config.yaml
arch: "transformer"
model: "sound classifier"
dataset: "synthesised imitations of 52 everyday sounds, one a clip"
train_examples: 39062
n_mels: 40
hop_length: 160
input: "log_mel"
spec_augment: false
win_length: 400
targets: ["sound", "group"]
num_classes: [52, 7]
norm: "rmsnorm"
norm_position: "pre"
activation: "gelu"
mlp_ratio: 4
head_dim: 64
fused_qkv: true
bias: "none"
qk_norm: false
parallel_block: false
inner_norm: false
subsampling: 2
layers: 6
width: 384
positions: "rope"
pooling: "class_token"
loss: "cross_entropy"
init: "lecun_normal"
residual_init: "none"
optimizer: "muon"
muon_scale: "original"
lr: 0.039
momentum: 0.98
nesterov: true
orthogonalizer: "newton_schulz_5"
adamw_lr_other_params: 0.0011
grad_clip: 3.0
steps: 33200
batch_size: 128
epochs: 108.8
lr_schedule: "cosine"
final_lr_fraction: 0.05
warmup_steps: 3320
weight_decay: 0.001
adamw_weight_decay_other_params: 0.05
Rows from block 3 of a small sound classifier, named by matrix and row number. Rows with one number belong to one neuron. Each number is 128 + 32 x the weight over its row's rms, rounded and kept within 0 to 255. All counts start at 0.
After each neuron's rows are labels from the 100 clips, of 14976, where the neuron reaches its highest value: "top examples" is what is common among them; "loudest" is the band of the loudest frequency at the time of the peak. Only what is clearly more common there than usual is listed. The data: synthesised imitations of 52 everyday sounds, one a clip.
# fc1: MLP up (model.blocks.3.mlp.fc1.weight, 1536x384), inputs 0-191
# fc2: MLP down (model.blocks.3.mlp.fc2.weight, 384x1536, transposed), outputs 0-191

fc1.282 [ 81 207 122 138 118 117 219 108 137 111 128 125 130 144 226 139 179 160  92  81  59 143 114 121  60 178 126  79 117 133 139  77 131 135 149  89 153 105 114 147 164 147  86  97 139 160  87 149 151 135 223 121 137 190 147 178 134 166  86 128 105 150 123 105 132 125  85 106 133 122 109 101 128 122 156 148  57 125 154 255  51 148 123 131 140 176 103 141 126 114 132 104 133 101 120 173  85 166 130 105 109 106 145 134 136 132  60 140 153 124 160 137 154 153 184 219 131 137 119 226 155 160 167 129 138 138  80  99 121 126 163 183 101 132  93 107  78 170 138 112 128 146 140 109 119 141  81 120 122  86 160 127 126 119 195 115 188 114 154  86 120  51 115 135 148 185 142 142 126 137 121 178 148 171  82 120 134 114  94 100 135 157 109  66 177 103 144  52 145 129 134 120]
fc2.282 [172 122 132 109 134 113 102 179  79 162 140 107 110 130  96 138  97  94  95 139 115 120 156 114 134 137 107 119 123 107 149 118 170 104 169 122 149 135  83  95 135  91  45 172 168 157 145  83 150 188  65 155 144 118 110 141  94 131 207 106 131 117  85 130 124 152 159 127 121  78 146 101 133 163 197 153 174 120 100 138 175  43 155  88 119 127 136 109 100  99  85 166 172 122 174  93 150  69 119 213  46 164  87 138 142 141 139 173 149 113 166 143 143  70 104  37 143 159 147 114 134  79 161 115 127 172 119 136 103 130 125  59 161 140 138  81 125  83 157 185  90  99 102 168 124  99 100 126  85 110  74 123 167 111 131 101 121 167 120 125 170 184 145 104 144 136 155 130 138 133 134 148 123 106 154 178 118 117 139 165  49 146 141 106  69 129  98 132 123 109 142 136]
top examples: animals; crickets
loudest: 2000 to 4000 Hz; 4000 to 8000 Hz

fc1.178 [135 148 109  83 161 113 145 166 121  88  66 155 124  81  73 123 121 152 104 120  92 128  65 164 213 181 131 126 119 140 178 153 153 117  38 159 105 107  88 126 125  92 107 141 153 143 136  67 139 154 108 120 112 101 176 139 101 175 169 122 170 134 165 128 163 104 147 125 155 120  95 118 128 125 128  52 139 125  83 143 138 161 126  95 117 178  95  48 108 131 136 112  88 111 138 154 206 192 129 138 138 168  49  95 152 146 181  70 122  69  63  99 118 157 168 109 142 135 123 116 190 111 122 192 113 150 164  91 168 150 114 173 100  80 148 166 107 108 106 101 106 131  82 133  84 122 110 141 126 133  93 105 121 117 102 120 125 172 109  90 107 113 128 126 128 103 136  88 138  93 111  87 120 153 152  72 127  98 101 159 134 150  80 104 117 121 119 169 195 154 148 167]
fc2.178 [140 162 130 121 116  93 150  98 181 145 107 130  57  90 114 146 140 102 134 170 129 137 128 173 190 135 155 137 161  99 109 111 147 156 155 138 105 144 167 112 109  93 137 104 111 161 157  72 163 178 104 154 155 145 108 191 156 111 131 100 147 110 116 120 147 166 120 125  90 111 117 159 150 124 112  92 137 139 121 145  95 147 159 151  42 170  99 182 100 117 126 125 143 121 201 120 174 184 147 142 131 190  59  30 133 141 162 145 176 187 116 111 134 157 156 145 134 210 120 119 132 158 123 151 109  73 109 119 120 190 155 122 147 118 129  88 129 176 119 153 186 130  86 143 138 128 144 102 115 129 127 149 110 186 120 123 169 167 226 104 123 146 101 111 151 156  94 142  96  82  69 145  62 108 161 124 117 105  88 153 161 130 105  85 203 181  63 147 178 106 113 123]
top examples: animals; crickets
loudest: 4000 to 8000 Hz

fc1.751 [153  79 132  84 122 121 140 124 103 127 176  67 166 118 132 114 176 136 112 107 125 129 156 114  63 118 110  95 161 144  87 145 131 133 136 144 105 123 111 168 101 135 141 183 114  95 115  89  87  89  82  95 158 130 212 142 165  49  81 130 177 130 161 114 131  66 141  87 111 140 125  87  71 120 143 102 152 158 139 145 135  86 166  97 138 142 165 147  66 123  19 123 149 124 118 141  82 122  91  89 134 129 111 108  63 140 168 157 124 202  77  57 126 155  68 142 142 175  96  86 136 164 133 189 133  98 128  80  89  69 156 126 117 163 106 146 102 179 123 185 163 122 171 141 125 119  86 153 155 129 140 153 149 109 133 130 157 107  76 101 129 132 126 120 100 149 132 104 106 183 132 135 141 141 211  55  58 164 167  73 102 136 109 123  87 168 127 142 141 150 118  78]
fc2.751 [104 183 158 223 132 177 133 117 199 131 120 153 123  99 204  86  99 152 113 123 143 112 172 148 170 188 146  80 209 153 113 136 107  86 100 123 136 142 137 154 137 160 123  82 148 142 160 208 137 159 126 148 133 124 133 180 148 100 110 145  93  55 139 149  48 105 154 174 154 153 119 177 147 121 118  81 133 187 123 155  67 127 102 115 113  75 151  89  96 112 146  88 107  97  70 123 154 125 164 141 124 103 110 110 159 111 115  90 135 112 122 133 189 126  93 130 123 146 132  83 111  83 109 171 155 142 120 124 185 146 114 119 153 105  96  97 117 184 130 122 151 162 127 169  86 160 165 117  90  77 127  85 159  80 160 132 128 148 122 181 129 108 131 156 126  94 119 135  70 174 203 114 122 122 151  32 124 128 121 119 123 161 179 148 165 133  55  98 106 106 116  92]
top examples: signals; siren; crying baby
loudest: 1000 to 2000 Hz

fc1.237 [127 169 101 156 141 109 131 160 154 103 117 170 167 118 108 113 123 126  77  86 135 133  94 138  89 114 134 117  98 163 139 172 148 124 166 159  94  71 119 130 130 131  94 114  86 150 124 125 111 144 145 147 121 112 112  74 185 151 138 118 134 114 125 188 131 109 120 153 106 172 126 134 127 101  80 129  99 103 178  54 144 114  99  93 145 155 136 193 181 100 142 130 130 165  88 161 148 158 144  73 141 144 126  62 117  90 123  90 118 155  95 122 119 160  62 126 155 110 137 136 185 110 143 138 161 116 147 138 123 127 173  97 101 138 131 121 118 135  95 129 121  72 108 103  96 159 120 154 124 110 141 174  77 156 126 176 124  62 113 106 178 146 141 124 127  99 139  77 142 139 115 120 133 118 160  90 121 104 170 137 138 166  60 128  63 100  82 130 125 120 112 146]
fc2.237 [139 113 131 146 114 174 134 131  82 163 103 152  61 147 124 118  43 125 136 140 179  84 216 114 106 123 149 127 154 160 114 143 189 133  92  60  93 110 108 155 130  82 168 176 123 126 110 107 145 140 119  77  79 108 104 115 153  72 158 112  61 107 158  89 114 159  89  49  78 161 136 155 111 180  87 147  72 144 124 135 132 105  92  83 153 133 105 122  49 135 191  85  88 174  99 102 106 141 123  86 172 100 141 145 168  88 114 164 116  98 137 129 199 161  87 126 128 118 127 114 133  90 119 129 153 115 171 124 128 115 142 118  84  98  76  98 137 169 136 118 156 132 118 175 120 125 127  99  85 110 123  89 144 141 119 116 131 108 130 250 141 131 142 167 127 130 108 136 147 124  89  94 110 153 107 108 166 105 148 156 133  93  95 122 103 170 161 115  78 124 151 181]
top examples: animals; crickets; fly buzzing
loudest: 4000 to 8000 Hz

fc1.714 [ 93  96 156 186 158 135 127 144 126  89  80  92 172  81 160  37  95 186 123 182 160 159 146  94 110 144  90 131 184 177 128  96  96 136 148 189 132 120  83 108  80 114  97 169 101 143 112 174 128 136 179 140 150 154 141 106 138 156 112 153 121 127  98 103 172 159  73 180 148 187 110 172  95 166 163  80 129 109  92 138 184 106 119 119 176 127  94  66 135  84 134 106 149 178 114 134 111 143  81 158 184  98 148 183 157 136 116 144 157 134  92 111 150 124  89 145 159 144 154 124  73 122 115 129  84 101 105  84  82 117 159 216  75 176 179  85 123 141 124 141  95 110 143 112 100 121 155 118 153 153 176 166 205 144 153 119 157 145  82 128 154 108 162 107 154 120 165 108 182 157 124 145 166 125 124 133 107 132 139 102  96 173 167 127 147 144 199  89 176  62 118 171]
fc2.714 [134 128 124 107 203 183 149 169  87 176 161 123 140 162 120 166 123 131 114 100 100 132 121 146 187 119 114 114  95 169  99 110 115  79 125 139  56 197  93 133 148 152 180 160  93 126 178 153 139  99 169 135 184 120 156  85 158  82 141 116 112  89 109 129 120 125 150 110 150  40 122 119 150 141 110 161 153 109 127 126 128 106 109 136 128 121 118 155 109 122 151 145 108 136  59  98  99 111 144 130  97 164 115 118 128  72 166 137  87 186 135 162  84 149 140 164 113 186 126 127 167 142 132 128 203 182 116 113  70 143 187 101 147 120 117  89  48 124 116 185 115  94 149 136 149 149 154 129 121  67  83 121  91 180 175 197 183  96 179  93 139 107 164 179 116  87 127 176  82  93 139 122 105 147 120 114 133  88 102 106 121 112 120 170 156 184 144 151 120 150 134 181]
top examples: animals; crickets
loudest: 4000 to 8000 Hz

fc1.121 [170 121  93 187  69 140 114 105 116 159 152 105 126  86 118 118 170 118 103  97  61 147 141 164 122 200 142 118 184 121 134  52 168  86 127 124 177 147 132 126  99 156  70  91  81  95 160 144 118 127 156 158  92 161 158  76  98 103 110 132 115 151 174  65 130  99 110 128 134 198 161 123 121  91 104 139 141 142 127 116 109 126 172 103 137 161 147 192 113 106 141 142  82 151 146 134 120 120 165 111 141 116 156 104 141 135 174 181 111 134 125 145 109 148 127 151 113  89 138 143 160 197 126 195 127 113 132  81 138  66 154 149  86 146 114  75 171 103 130 105 173 179 108 173 179  79 114 148 153 100  90  93  80 114 157 150 179 110 143 142 149 135 141 137 116 150 136 130  96 130  65  73 147 103  99 173  90 137  72 141 106 165 119  90 142 176 112 114  90 130 131  93]
fc2.121 [124 100 120 119 106 131  82 153 164  93 139 143 155 167 158 110 179 103  68 191 129 147 171 139 104 101  69  77 160 110 123 114 126 103 121 131 146 115  95 163 159 116 116 126 119 193  99 138 186 143 111  86 186 144 143  79  83 140 120 108 152 157 189 196 145 122 167 131 116 101  79 217 137 140 137 167 110 139  61  81 124 134 108 108 126 125  88 100 112 135 138 101  77 164 203 120 177 162 138 171 124 193 149  21  91 150  98  89  72 163 140 125 118 111  62 115 122 141 157  95 123  84 141 141 100 122 103 157  99  80 174 143 133 181 110 108 122 114 160 177 130  80 141 108 111 148 136 146 100  98 157 156  52 143 166  99 162 134 121 135 181 135 131 132 131 117 122 133 114 139 166 145 119 156 140 133 123 152  94 113 113 182 133 131 129 148 103 174  94 192 102 139]
top examples: laser zap
loudest: 1000 to 2000 Hz; 250 to 500 Hz

fc1.147 [128 155 119  94 152 127 150  85 105 101 136 116 123 119 170 190 107 187 162 116 162 167 111 116 147 117 172 136 160  99  66 128 101 121  79 122 184 183 144 122 154 145 138  99 123 150 105 107  81 103 161 188 133  68 105 107  86 117  65  74 163 161 174 160 130 159 165 135  88 104 117 133 101 119  92 155 150 100 128 104  92 141 124 112 123 140 110  84 113  64 133 191 150 138 121 105 150 105 129 113 185 127 179  97  84  83 113 152 162 147  91 170 171 151 184 165 154  99 139 110 148  91  96 127 168 194 157  56 102 158  88 110 163 131  70 128 172 104 151  95 151 118 146 108  86 149 155 155 131 108 151 127 164 154 176  87 103 163 120 128 127 125 113 166  98 190 114 104 111 146 164  57 100 157  94 122 186 154 153 101  92 152 100 129 158 124 111 100 182 181 117 147]
fc2.147 [149 137 151 142  45 130  63 156 118 145 161 104 213  88 154 142 147 171 116 138 203 106 120 143  77  83 128 140 104  72 158 116 114 174 150  97 128  69 110 106 141 179 157 132 114 126  90 120 161 155 123 103 195 146 138 153 133 109 148 139  96  83  90 162 154  90  92  64 174 144 125 196 135 178 113 137 152  44 143 123 144 108  86  92 164 137 123 101 136 156 139  96 114 137 123  94  66 131 148 113 132 146 105 134 108 178 135 103 141  98  78 103 182 131 115 143 136 106 136 117 148 153  79 120 135 111 107  80 151 108 195 101 182 156 134 149 166 116 106 100 160 127 164 168 144 103 111 140 139 163 150 150 139 159 156 106 152 147 183 104 181 119 229 142 135 159 183 170  81 152 159 125  69  99 131 131  88 132  97 151 119 112 147 115 112 142 141  86 124  79 125 169]
top examples: signals; phone ringing
loudest: 500 to 1000 Hz

fc1.536 [ 85 115  61 152  73 128 111 130  86 157 136  88 116 110 161 141 173 117 104 144 154 134 136 170 143  42 154 119 118 138 115  78 164  91 142 123 131 139 156 147 137 103  91 110 101 138 173 192  84 144 111 144 144  65 169 117 134 203 145 116 114 120 122 129 165 159  88  73 135  98 154  34 190 152 117 126  85 139 126  52 106 158 203 183 155 109 117 148  91  87 156 157  81 155 159 123 162  56 158 160 109 157 152 160 138 117 113 174  68 167  67 159 124  48 130 103 129 118 153 162 128 155  98 124 119 122 141 124 122 116 121 119 116 130 154 120 105 115 166  96 158  86 106  49 123 158 145  89 111 120 113 126 136 164  96 185 135 133  95 128 133 129 123 119 181 165 166 123 202 125 103 142 150 133  99  92 105 123 103 128  98  91  82 109  96 177 102 160 182 105 118 147]
fc2.536 [150 106 126 126  55 120  76 107 103 176  99 180 157  98  74 142 154 142 168 148 117 116 104 145 102 164  94 166 103  54 120 113 108 137  92 168 137  81 135 132 143  89 107 152 110  89 125 151  61 125 121 170 130 114 154 117 137 149 172 141 172 134  72 142 148 125 146 116 133 138 177 164 116  71  58 172 193 111 111 112 124 164 130 129 118 132 166  86 156 196 141 175 124 176 161 115 116 157 145 111  28 142 146 150 203 132 104 105 167 110 125 153 140 129 113 193  83  92 143  98 202 109  99 145 130  99 151 111 146 147 153 169 131 133 183 107 207 116 118 127 168 106  85 167 122 109 151 140 153 160 120 184 121 127 123  75 172 143 168 115 128 164 183 118 143 157 144 140 110  87  87 143 128  91 144 154  86  86 160 124 118 136 111 156 145 124 115  94 141 184 161 131]
top examples: laser zap; chatter
loudest: 500 to 1000 Hz

fc1.523 [153 113 101 136  98 147 126 118  85 111 116 169  71 100 140 137 128 141 135 134 105 114 146 152 131 189 174 128 149 149  77  94 140 145 150 151  54 137 156 111 141 128 139 114 147 174 217  97 169 192  99 121 166 121  97 161 135 130 145 153 181 122 121 137 103 137 101  89 181 168 149 106 102 100  79 179 103 175 139 121 125 132 137 170 154 136 172  97 134 147  93 132 179 134 125 177 108 121 174 136 120 106 176 169 143 160 152 156 140 131 104 176 152 114 127 138 127 104  49 155 189 103 152  87  79 130 100 166 134 122 140 125  76 119 150 166 110 168 159 119 124 128 149 147 157  98 159 119 167 113 142 154 152 152 185 176 126 134 111 118 181 161 108 106 169 117 137 168 184 127 201 133  84 141 118 109 171 183 115 124 101 155 134 123 118 132 115 167  82 112  69 161]
fc2.523 [171 116 132  89 123  89 102 153  87 155  87 133 151 147 102  71 180 144 120 113 167 143 140 149 137 122 111  83 189 153 117 147 147 147  83 160 125 170 123 142 137 107 128  76 156  90  69  95 104 127 164 139  80 113 161 150 127 149 117 176 106  70 171 119 114  96 117 117 104 122 149  84 137  82 161 166  99 118  86 233 104 158 128 128  93 182 131  68 124 106 141  80 113  59 164 120 123 183 147 121 116 141 171 126 161 136 191 187 118  88 112 155 173 132 168 103 130 151 142 105  93 111  63 112 157  92  98 138 108 114 106 137 100 175 112 114 169 138 155 118 165 194  80 135  69 130  80 170 131  77  94 110  94 203 128 156 127 108 136  50 117 158 109  88 129 122  87 113 159  71 114  90 148 128 154 157 126 113 134 135 104  84 138 150 168 181 155 102  79 136 130 172]
top examples: laser zap
loudest: 500 to 1000 Hz

fc1.533 [113 100 132 148 105 168 120  85 123 104 120 137 165 130 101 175 132  68 105  71 134 139 148 138 161 149 111 118 184 146  82  87 144 106 167 151 145 173 116 170 132 106 161 115 169  83 133  86 128  98 124  86 170 144 153  92  94 169 107 133  93 114 150 170  52 134  79  99 125 150 148 139 105 118  59 115 127  49 123 176 123 105 185  70 176 120 120 112 124  74 151 137 102 141 145 212 150  81 109 122 101 136 177 142 100 103 150 145 103 131 172 117 172 133 139 155  97 101 122 122  56 142  97 115 104 133 128 150 171 104 121 119 158 148  62 171  74 147 109 156  72 128 103 166 152  81 138 130 110 108 101  99 177 155 114 150 114  82  87  73 130 150 107 128 120 120 121 133 105 138 118 158  70 117 122 131 190 197 110  67 147  97  92  55  81 145 120  53 118 124 153 143]
fc2.533 [ 96 126 162 112 110 144 119  77  93 102 168 131 104  77 129 115 143  94 137 104 133 150 105 121 124  86 180 120 184  94 121  82 127 206 130 109 170 147 181 124  79 129 120  94 150 128 128 172  89  99 108 159 167 159  96 150 163 161 157 136 150 127 220 151 110 126 135 138 131  92 143 124 136 140 137 140 148 111  81 109 126 146 171  93 120  98  96 122 169  67  91 152  61 180 135 105 107  92 174 144  85 120 140 141 168 107 147 126 130 137 141 169 168 104  88 161  53  97 119 135  49 147  86  69 138 126  95 105 152 138 138 140 155 155 152 133 196 121  40 103 138 154 137 136 105 123 149 133 129 138  57 113  59  95  56 150  74 129  78 138 100  86 144 148 168 167 161 172 145 105 120  74 120 132 120 167 170 123 184 163 124 185  99 125 128 157 120  67 126 112 188 117]
top examples: laser zap; machines and effects
loudest: 1000 to 2000 Hz

fc1.570 [125  72 150 171 143 112 129 122 133 102 105 156 130 115 107 127 141 130  41 135 136  72 163 119 138  96  99 127 135  97 159 117 177 204 112  96 174 118 109 104 174 120 114  94 117  89 138 147 108 141 117 155 132 140 130 121 144 175 108  99 108  88 149  90 147 118 141  87 156 127  87  85 130 109 102 197 109 117 114 111 156 155 139 150 114  88 121 156 150 111 130 175  98 125 171 196 107  94 154  36 106 143  50 184  21 164 119 127 125 176 118 103 145 124 143 156 138 115 112 110  86 145 106 132 149 127 127 174 141 169 132 142 117 119  54 114 107 174 150 125 136  90  55 167  69  73 125 117 150 137 134 130 127 152 170 124 132  91  60  93 112 178  59 117  89 104 147 126 107 102 171 160 108 154 120 139 139 123 100 118 171  61 172  79 148 119 160  78 162 137 148 158]
fc2.570 [160  86 121  52 120 135 102 132 121 127 134 152 148  85  93 146 126  88 160 136 142 160 172 188  82 112 111 168 165 119 150  81 125  60 203 132 119 172 143 143 119 121 157 145 167  98 154 145 121 129 144 106 154 123 148 133 109 105 125 135 113 132 141 134 103 105 125 146 153 145 111  77 133 169  74 131  96  73  94 121 150 156 126  81 102 123 142 141 186 142 104 127 157 175 128 123 109 114 180 186 101 148 194 188  84 150 105 199 120 120 144 172 136 109  80 168 109 114 112 152  92  63 113 131 164 154 171 139 139  75 171  90 186 125 116  97 150 109 140 123 124 118 164 191 106 136 145  90 119 194 176 123  90  88 129 136  98 104 100 125 129  46 127 114 154 102 148 134  84  89  69 137 115 153 136 159 149 111 174  92 199 130 142 136 118 120 180 134 155 151 161 106]
top examples: laser zap; chatter
loudest: 500 to 1000 Hz; 250 to 500 Hz

fc1.707 [194  65 135 147 202  90 134 102 148  62 111 123 151 123 141 149 118 105 104 129 152 109 101 160 131 135 105 121 104 133 156 114 105  43 159 147 122 148 115 125 118 145 188  93 142 103  90  98 129 161 137 161 103  65 133 163 155 157 129 150 144 128  85 139 113 152 118 125 150 111  81 118  97 102 114 136 149 103 113 142  94 128 106 115 148 133 158 144  73  96 156 184 180 125  87 164 101 176  74 114 131 128 159 157 113 136 119 134 187 127 115 109  91 117 156 140 103 144  99 153 156  89 146 112 119 131 111 201 184 145  89  82 125 104 150 127 103  95 106 105 134 160 152 120  76 162 116  99  99 134 135  46 133 144 155  95 121  62  90 167 159 168 123 139 152  29  94 149 123 111 125 167  80 133 138 154 118 129 171 166 140 130 100 145  87 207 118 202 115 175 145 141]
fc2.707 [ 92 155 161 153 117  80 148 103 156 152 116 103 140 155 167 112 162 143  94 102 130  86 158 139 108 142 116 128 134 135 158  82  95 104 177  93 110 117 131 141 181 158  74 116 131 146 133 160 100 146 111 107 137 117 121 125 165 184 107 136 136 107 135 101 123 108 114 125 147 192 125 179 130 107 176 184  71  47  57 126 137 120 106 138 116 146 142  90  76  95 152 111  88 128 117  88 155 124 180 148 137 174 128 115 116 187 159 130  31 112 105  69 163 125  91 168 158  60  66 158 129  97 131 151 120 139 137 201  77 139 138 110 124 119  79 134 118 159 175 116  75 132 110 104 125 103  90 150 135 207 124 115 149 158 141  96 113 104 147 127 123 103 107  48 134 216 190 122 164 127 100 126 156 171  82  73 160 110  96 101  31 161 123 134  96 172 183  52 143  90 146 145]
top examples: signals
loudest: 500 to 1000 Hz; 1000 to 2000 Hz

fc1.641 [140 135 109  80 136 119  89 122 134 173  93 122 181 129  65 157 150  75 141 155  96 128 109 155 137 203 129 145 103 152 169  83  81 129  91 104  45 124 117 145  47 117 128  69 157  95 175 111 136 145 161 131 120 145 206  86  75  79  78  39 140 166 107 149 110 154 143 164  98 102 142 148 129 127  64 149 152 144  89 128 152 132  51 148 191 106 105 137 171 171 121 138  53 120 105 148 140 100 123 147 138 129 165 126 115  74 152 116 203 105 134 142 126 185  89 116 172 130 105 133 150 138  98 123 145  73 116  88 103  99  96 104 145 120 140 119  96 117 114 130 109 112 108 137 144 125 144  91  86  33 121 105 145  84 143 128 153 190  62 123 125 153  67 173  41 130  93 133 149 115 153  81 108 101 125 131 109 160  80 176 115 117 106  81 158 179 111 133 131 139 145 116]
fc2.641 [154 148  54 109  98 100 118 127 157 102 136  92  82 107 182 167  97 116 167 115 131 121  76 130 211 111  81 147 139  81  96 121 119 150 156  86 203 114 113  91 145 188 118 127 134 170 100 131 145 145 106 140 121 164 149 159  52 154 172 145 148  74 160 139  55 144 121  77 148 136 107  84  99 149  98  75 110 155 120 144  83  88 114 181 133 185 164 126 240 137 139  96 193 121 118  89 132 152 138 112  83 113 101  91  93 181 145  85  91 130 122 142 136 160  74 127 141 143 186 174 195 175  57  99 113 144 132 159 150  99  93 138 139 144 138 133 110 140 125 139 114 127 125  92 143 142 112 165  88  95 163 138 107 108 166 137 137 144 137 121  67  85  91  92 112 148 139 145 165 146 183  93 125 177  94 101 124  82 140 111  92 136 102 111 123 183 116 168 123 185  97 127]
top examples: animals; howling
loudest: 500 to 1000 Hz

fc1.126 [ 95 119 207 111 136 118 120  66 129 121 123 129 120 121  74 119 144 112  21 136 176 108  96 108 147 106 120 177 131 128 114  79 148 124 137 145 160  82  89 149 141 120 164  79 117 103 206 125 131 143 141 148 103 117 168 104  48 183 108 145 117 137 155 108 164 186 136 109  91 106  99 147 192 148 146 141 144 115 138 138  99 140 153 173  98 165 120 172 199 112 117 117 125 104  75  66 148 156 174  94 181 149 135 109 117 110 105  64  61  67 153 164 117 150 156  75 127 101 122 113  73  55 142 189 113 103 149 130 105 134 155 185  95 101  74 147  73 113 155  63 175  81  96  68 113 138 115 119 146  95 109 109 144 133 167  98 147 115 100  97 105 156 102 126 126  66 132 165  94 143  72 131 143 163 118 160 102 123 126 197 111 111 129 166 184 109  48 107  90 194 169  76]
fc2.126 [139 138  86 136  86  99 126 200  97 141  37 185 127 154 124 133 128 113  86 101 179 130 163 119 143 157 170 136 100 126 166 124 128 151  91  95  97 120 155 166 142 123 136 116 135 103  98 157  92 123  70 117 136  71 146 125 117 133 125 109 120 142 141 122 212 189  66 140 147 123 169 107 156 234 131  72 143 103 130 110 126 111 139 155 114 124 168 151 157 138 156 106 136 103 100 125 133 170 151 163  87 156  82  59 103 168  96 116  80 179 140  81 121 111 111 202 127  91 142 100 134 136 110 172 118 133 170 171 105  92 128 106 136 114  52 146  89 139 158 163 104 108 160 172 154  95 141 145 197 108  85  96 168 135  64 115 125 189 117  79 121  96 115 117 158 124  86 130 119 153  94  87 179 120 151 140 169  92 184 113  98 158 155 124 141  84 146  78 141 103  84 179]
top examples: signals; beeping
loudest: 500 to 1000 Hz

fc1.418 [188 121 167 148 109 140 184  86 130 100 129  52  98 128 131 134 109 125  91 106 127 103 181  61 100 161 143 117 103  91 153 143 127 151 150 195 132 126 129 136 173 116 104 136 131 143 124 141 141 130 119 116  99 116 113 168 178 102 117 133 165 103 107  77  52  62 139  98 138 110 125 119 123  92 169 150 137 126 111  74 109  76 119 116  81 117 168 109 132 173 126 133 114 135  95  67 136  97 106 150 149 102  71 107 156 140 157  23 118 120 131 129 149 105 183 142  88 187 132 161 184 108 174 106 111 109 149 186 114 158 120 139  95  55 112 124 148  98  99 136 153  65 125 129  89 168 188 140 147 142 167  61 146 111 125 119 121 144 137 134 167 133 160 139 132 156 117 151 130 182 129 177  93 188 135 104 173 126 127 159 108  68 116  98 181 106 118 193  82 118 153 128]
fc2.418 [ 99 152 115 214  45 166 102 132 123 159 105 150 155 203 156 115 101 162  81 180 129 130 140 137 107 189 120 130 111  93 111 183  99  88 108  70 124 124 147 123 144 149 126 184 124  91 115 174 158 121 121 126 130 174 115  91 105  91 144 103 108  71 113 104 133  85 157 146 128 186 123 139 126 108 149  95 122 129 140 122 130 155 129 107 163  91 159 140  97  77 151 103 119  97 137 112 134 123 127  78  34 109 142 128 194 150  70 160 106  95 126  75 123 135  74  97 146 196 163 144 125 149 135 157 161 154 212 123  83 133 173 104 148 167 151  94 125 175 141 106 133 159 136 117 111  77 111 143 136 184 114 193 145  98 144  97 138 127 152 105  38 150  78 138 146 122  97 209  76 122 159 112 168  91 152 143 179 145 122 122 112 126  85 164 148 119  85 106 109  39 165 105]
top examples: animals; mooing; fly buzzing
loudest: 250 to 500 Hz

fc1.98 [123 113 173 155 121  89  47 155 121 132 113 131 140 149 142 135 121 135 100 134 132 115 130 167 156 130  84 183 121 139 142 103  64  86 142 126 128 122 132 119 195 124 112 133 173  62 123 169 174 134 119 135 102 153 108 156 109 166 154 155 151 121  69 182 161 116 157 147 189 174 100 146 137 139 156 155 150 129  80 106 118 102  95 105 154 141 127  66  88 128 126 144 118 165 181 129 167  98 112 116 170 159 189  87  92 159 153 124 121 150 101 142 167 131 109 166 117  88 162 122 146  84 131 112 106 151 130 175 137 162  46 137 153 136 131 169  58 119  94 125 120  94  83 171 111  96 132 181 162 160 153  86 142 186  99 124 146  94 129 100  96 125 122 140 142  87 132 107 146 129 153 124 164  49 136 194 129 159 140 158 137  89  68  65 131 129 202 124 111 136 190 145]
fc2.98 [139 124 163 166 120 112 195 102  97  96  60 143  99 137  88 134 137  89 120 105 167 140 163 154 121  32 191  46 201 104 176 118 124  97 198 116 132 161  78 121  68 131 151  89 145  80 116 143 186 146 123 114 153 111 136 177 145 127 144 147 127  78 148 180 135 177 148 138 136 185 128 197 190 173 148 194 121  71  89 122 148 107 109 174 129 136  93 148  97 133 141  48 160 150  85 121 115  87  69 167 137 113 163 132  98 163  98 167 111 148 206 147 154 158 111 134 133 153 111 143 130 140 104 130  99 142 125 192 165 108 148 127 150 123  76 150 105 121 127 126  96 141 156  84 135 137 106  67 133 131 134 108 144 104 110  77 118 147 126 145 154 142 184 153 117  92  97 147 112  99 176 160 151 179  78 165 117 118 119 150 122 127 116 157  86 153 142 136  64 155 128  80]
top examples: laser zap; bird chirping
loudest: 2000 to 4000 Hz